{"arch": "tc_resnet", "model": "CTC audio transcriber", "dataset": "melodies that start on their tonic, played by one synthesised instrument", "train_examples": 26041, "gain_aug_db": 6, "time_shift_ms": 100, "input": "waveform_16khz", "tokenizer": "char", "vocab_size": 20, "norm": "batchnorm", "activation": "relu", "channel_attention": "eca", "depths": [2, 2, 4, 2], "kernel_size": 5, "wave_channels": 64, "wave_strides": [5, 4, 4, 2], "widths": [96, 112, 144, 176], "init": "torch_default", "residual_init": "none", "optimizer": "muon", "muon_scale": "match_rms_adamw", "lr": 0.0079, "momentum": 0.95, "nesterov": true, "orthogonalizer": "newton_schulz_5", "adamw_lr_other_params": 0.0018, "grad_clip": 1.0, "steps": 7400, "batch_size": 64, "epochs": 18.2, "lr_schedule": "wsd_sqrt", "decay_fraction": 0.4, "final_lr_fraction": 0, "warmup_steps": 370, "weight_decay": 0.1, "adamw_weight_decay_other_params": 0}
Rows from block 4 of a small CTC audio transcriber, named by matrix and row number. Rows with one number belong to one channel. Each number is 128 + 24 x the weight over its row's rms, rounded and kept within 0 to 255. All counts start at 0.
After each channel's rows are labels from the 100 clips, of 14976, where the channel reaches its highest value: "peak on" is the class under the peak; "strongest on" is what is common among them. Only what is clearly more common there than usual is listed. The data: melodies that start on their tonic, played by one synthesised instrument. In brackets: how many of the 100, against the usual share in percent.
# convs0: first width-5 conv (model.blocks.4.convs.0.weight, 144x112x5, each kernel summed), inputs 28-55
# convs1: second width-5 conv (model.blocks.4.convs.1.weight, 144x144x5, transposed, each kernel summed), outputs 29-57

convs0.15 [102 148 112 144 113 115 116 104 145  98 116 131  62  85 139 145 130 129 144 123 121 138 153 107 144 149 183 111]
convs1.15 [129 124 178 133 146 155  78 129  72 141  97 119 118 135  83 108 121 123 116 144 137  79 154 117 116 111 113 132 151]
peak on: F#3 (26 vs 1.3)
strongest on: the note F# (65 vs 40); bell-like (37 vs 5.1); clipping (26 vs 8.3)

convs0.57 [ 78 110  90 122 159 124  86 155 120 118 119 127 118 119 175 137 124 172  72  89 104 144 128 128 142 161  99 153]
convs1.57 [158 137 124 101 124 101 138 108 118 144 117 103 162  94 100 144 151 141 132 126 120 168 175 118 115 119 121  77 153]
peak on: B3 (56 vs 1.6); B4 (25 vs 2.3)
strongest on: the note B (92 vs 40.5); tonic: E (32 vs 8.6)

convs0.21 [147 166  95 111 144 105 116 109 103 135 125 105 141 166 111 138 153 116 135 133  80 126  67 150 157 131 114 136]
convs1.21 [129  90 124 147 157 104 106 126 129 142  82 119 136  74  66  95 122 113 102 116 121 124 117 151  96  89 109 117 138]
peak on: A4 (27 vs 2.2)
strongest on: the note A (75 vs 39.4); bell-like (43 vs 5.1); clipping (32 vs 8.3)

convs0.0 [ 67 102 137 149 156 149 107 122 118 112 111 136  93 128  88 124 141 114 132 120 124  94 127 130 121 120 131 133]
convs1.0 [171 139 179 133 134 123 123 121 102 120 153 124 127 149 135  89 151  56 150 127 116 138  78 111 142 124 117 136 141]
peak on: B3 (30 vs 1.6)
strongest on: the note B (67 vs 40.5); clipping (35 vs 8.3)

convs0.2 [149  96 111 111 192 125 117 136 171 115 124 104 117 159 120 111 152 118  88  85 130 120 167 133 110 138 138 109]
convs1.2 [148 113 109 113 148 155 127 137 174  96 123 133 146 154 137 109 130 135 164 120 103 140 182 147 135 142 193 181 118]
peak on: D#4 (35 vs 2); D#5 (30 vs 2)
strongest on: the note D# (68 vs 40.9); clipping (34 vs 8.3)

convs0.59 [140  80 115 124 130 127 140 111 154 199  88 138  78 130 141 101 137 166  93  89 143 118 130 120  93 132 124 146]
convs1.59 [139 135 148 151 220 126 136 131  98 110 169 141 126  95 141 125  98 138 144 134 155 114  94  83 163 116  82 120 150]
peak on: C3 (55 vs 1)
strongest on: the note C (66 vs 41)

convs0.38 [102 128  92 112 168 119 136 139 161 135 127 167 132 144 137 119 145 114 126 108 107 105 116 159 102 140 102  98]
convs1.38 [118 104 150 104 136 142 134  98 104 150 127 158  99 110 158 123 134 117 138 142 133  96 105 150 148 113 109 101 168]
peak on: no note (68 vs 30.5)
strongest on: clipping (30 vs 8.3)

convs0.128 [161 112 115 131 113 139 151 114 134 200 143 139 126 142 149 114  67 143 135 134 133 109 128 134 133 131 142 133]
convs1.128 [127 124 130 119 145 129 154 127  41 126 112 126 107 130 133 121 103 130 111 158 107 138  98 144 140 119 103 123 158]
peak on: C#4 (30 vs 1.8); C#3 (29 vs 1)
strongest on: the note C# (71 vs 40.2); clipping (38 vs 8.3)

convs0.91 [116 128 106  92  95 124 161  97 125 117 102 110 117 120 119 105 125 154 159 100  99 128 181 136 128 125  82 114]
convs1.91 [111 119  95 129 120 100 139 105 140 121  99 125 123 144 167 171 109 116 134 117  86 144 127 138 114 125 130 108 104]
peak on: A#3 (46 vs 1.6)
strongest on: the note A# (88 vs 40); clipping (30 vs 8.3)

convs0.137 [169 171 156 118 128 102 147  98 129  99 162 161 115 148 109 127 129 189 103 102 128 127  99 134 124 154 103 137]
convs1.137 [118 223 117 113 135  88 130 102 167 165 118 118 113 122 138 133  83 135 148 148 100 151 173 127 121 137 152 125 132]
peak on: A4 (41 vs 2.2)
strongest on: the note A (74 vs 39.4)

convs0.16 [143 107 113 131 170 182  76 124 130  88 102 110 122 121 116 138 128 109 149 146 145 167 168 157 130 110 132  98]
convs1.16 [111 112 130 167 155 101 104 142 136 143 150 129  87 113  96 111 110  91 162 111 126  97 128 125 106 134 117  72 136]
peak on: no note (98 vs 30.5)
strongest on: clipping (76 vs 8.3)

convs0.63 [103 116 129 149 129 111  42  48 137 148 129  76 114 148 164 148 132 144 128 117 143 125 173 149 119  99 107 105]
convs1.63 [149 117 107 113 169 129 132 166 131  98 103 139  88 106 159 119 136 103 139  89 133 124 155 143 107 100 102 143 130]
peak on: D#4 (32 vs 2); G#2 (26 vs 0.7)
strongest on: clipping (27 vs 8.3)

convs0.32 [130 104 132 145 138 111 155 107 111 153 113 133 110 142 118 122 117 110 195 124 111 113 118 131 138 121 122 153]
convs1.32 [134 155 121 132 144 131 149 115 145 112 111  96 124 112 139 123  90 115 151 138  99 128 125  92  96 130 105 101 112]
peak on: C5 (34 vs 2.2); C#5 (26 vs 2.1)
strongest on: clipping (45 vs 8.3)

convs0.51 [179 130 107 132 129 141 143 161 150 149 128 123 122 148 160 125 129 127 178 138 107 155 138 138 109 112 163 158]
convs1.51 [139 126 181 137 114 108 101 106 151 179 164 122 162 147 109 152 147 111 138 141 117 145 146 125 124 147 157  95 134]
peak on: F#4 (31 vs 2.1)
strongest on: the note F# (74 vs 40); clipping (39 vs 8.3); tonic: F# (33 vs 8.6)

convs0.33 [207 116 148 107  96 100 135 140 159 114 120 130 132 136 153 104 138 176 137 142 104  93  94 111 142 155 107 163]
convs1.33 [ 96 129 155 109 137 123 100 145 124 135 134 143 156 165 139 156 125  91 130 132  99 115 130 154 141 149 112  87  75]
peak on: A#4 (38 vs 2.2)
strongest on: clipping (34 vs 8.3)

convs0.107 [ 66 131  96  97 115 133 167 100 143 128 143  95  81 121 150 122 145 127 130 146 112 122 144 111 133 160 105 112]
convs1.107 [126 111 113 111 150 112 169 144 130 129 107 151 152 116 104 156 131 142 163 163 108 124 121 131 139 121 147  89 137]
peak on: A#3 (46 vs 1.6)
strongest on: the note A# (70 vs 40)

convs0.108 [ 99 130 132 143 102 146  89 125 138 126 150 133 154 126 138 101 128 152 129 111 177 125 152 119  88 123 136 153]
convs1.108 [118 129  39 153 158 113 152 102 130 173 131  97 142 114 120 103 105 150 106 152 102 135 140 114  85 178 114 134 145]
peak on: D3 (26 vs 1)
strongest on: the note A (65 vs 39.4); the note D (65 vs 39.6); clipping (36 vs 8.3)

convs0.110 [150 153 119 128 153 150 158 104 138 100 110  84 131 154 114 116 153 121 113 128 109 106 158 101 175 144 137 136]
convs1.110 [145 136 114  87 141 137  90 121 147 142 134 159 100 131 117 163 118 132 134 127 144 147 138 126 117 118 121 166 103]
peak on: G#4 (33 vs 2.2)
strongest on: the note G# (73 vs 39.8); clipping (43 vs 8.3)

convs0.88 [ 96 129 115  98 111 115 111 132 150 133  85 113 106 103 114 101 145 164 150 109 156 136 109 119 123 134 104  84]
convs1.88 [148 143 116 149 144 122 150 141 100 113 153 117 126 118  95 137 111 127 104 126 127  84 153 139 117 142 111 128 115]
peak on: G4 (40 vs 2.2); G5 (34 vs 1.5)
strongest on: the note G (79 vs 40.4); bell-like (47 vs 5.1); clipping (41 vs 8.3); tonic: G (32 vs 7.9)

convs0.40 [106 120 110 126 120 163  72  89  87 142 119 131 125 125 134 135 153 142 151  64 119  88  79 109 152 115 129 103]
convs1.40 [128 134 142 137 133 125 128  96 122 144 140  89  97 125 174 132  93 150  72 138 112 143 111 150 152  84 116 120 126]
peak on: D4 (37 vs 1.9)
strongest on: the note D (72 vs 39.6); clipping (32 vs 8.3)

convs0.125 [115 105 165 137 152 131 158 151 151 115 127 119 132 138  81 154  97 138 157 109 147 146 113  97  91 124 171 153]
convs1.125 [149 132 167 141 142 148 137 108  86 173 144 131  91 121  97 111 123  89 132 151 119 150 108 123 148 123 102 124  99]
peak on: B2 (43 vs 0.8)
strongest on: clipping (32 vs 8.3)

convs0.73 [ 90 137 122 132 121 112  71 144 181 116 120 125 136 112 149 131 109 162  62 131 110 122  87 142  98 131  91  96]
convs1.73 [114 122 137  98 130 121 128 107 154 118 146 132 157  97 130 123 119 146 132  88 142 133 139 185 120 116 158 160 125]
peak on: E5 (32 vs 1.8)
strongest on: the note E (80 vs 40.1); tonic: E (33 vs 8.6); clipping (30 vs 8.3); bell-like (28 vs 5.1)

convs0.29 [173 122 138 127 127 144 156 140 163  99 122  66 146 150 140 139 151 141 125 109 142 103  71 100 112 119 122 132]
convs1.29 [ 81 122 141 140  78 133  87 108  87 117  99  80  92 135 144 165 102 103 182 128 132 128 129 129 103 122  99  95 131]
peak on: D#4 (37 vs 2)
strongest on: the note D# (80 vs 40.9); staccato (53 vs 25.6); clipping (32 vs 8.3); bass guitar-like (27 vs 5.1)

convs0.7 [139 161 117 103 108 115 146 127 132 132  95  99 163 108 126 160 153 127  99  84  86 108  96 127 100 132  81 127]
convs1.7 [117 138 111 113 164 147 144 111  94 117 112 141 201 115  73 141 113 119 154  91 124 112 128 127 117  94 151 141 170]
peak on: C#3 (54 vs 1)
strongest on: the note C# (68 vs 40.2); bass guitar-like (36 vs 5.1)

convs0.131 [ 95 126 108 123 114 110 135 103 106  75 112  97  76 145 111 131 135 110 146 127 127 135 141 118 117 147 129 112]
convs1.131 [128 101 130 153 151 131 120 114 110 133 102 119  78 108 137  89 129  46 125 117 110  99  86 112 123  94 109 127 145]
peak on: E4 (39 vs 2.1)
strongest on: clipping (31 vs 8.3)

convs0.13 [140 141 165 118 131 119 125 135 177 117 117 143 103 138 125 105 142 172 112 146 154 156 111 125 168 173  96 155]
convs1.13 [117 104 172 127 119 147 128 139 130 101 135 163 159 105 132 131 159 136 110 181  89 145 136 127  90 130 131 137 116]
peak on: G#4 (27 vs 2.2); G5 (26 vs 1.5)
strongest on: clipping (26 vs 8.3)

convs0.114 [149 129 134  95  99 170 128 128 149 130 109 136 131 151 120 142 122 124  94 117 154 130 162 130 161  69 131  69]
convs1.114 [103 123 133 146 114  79  75 135 152 122 103  97 116  99 133 117 106 129 134 157 140  88 139 173 112 134 168 106 101]
peak on: no note (96 vs 30.5)
strongest on: clipping (68 vs 8.3)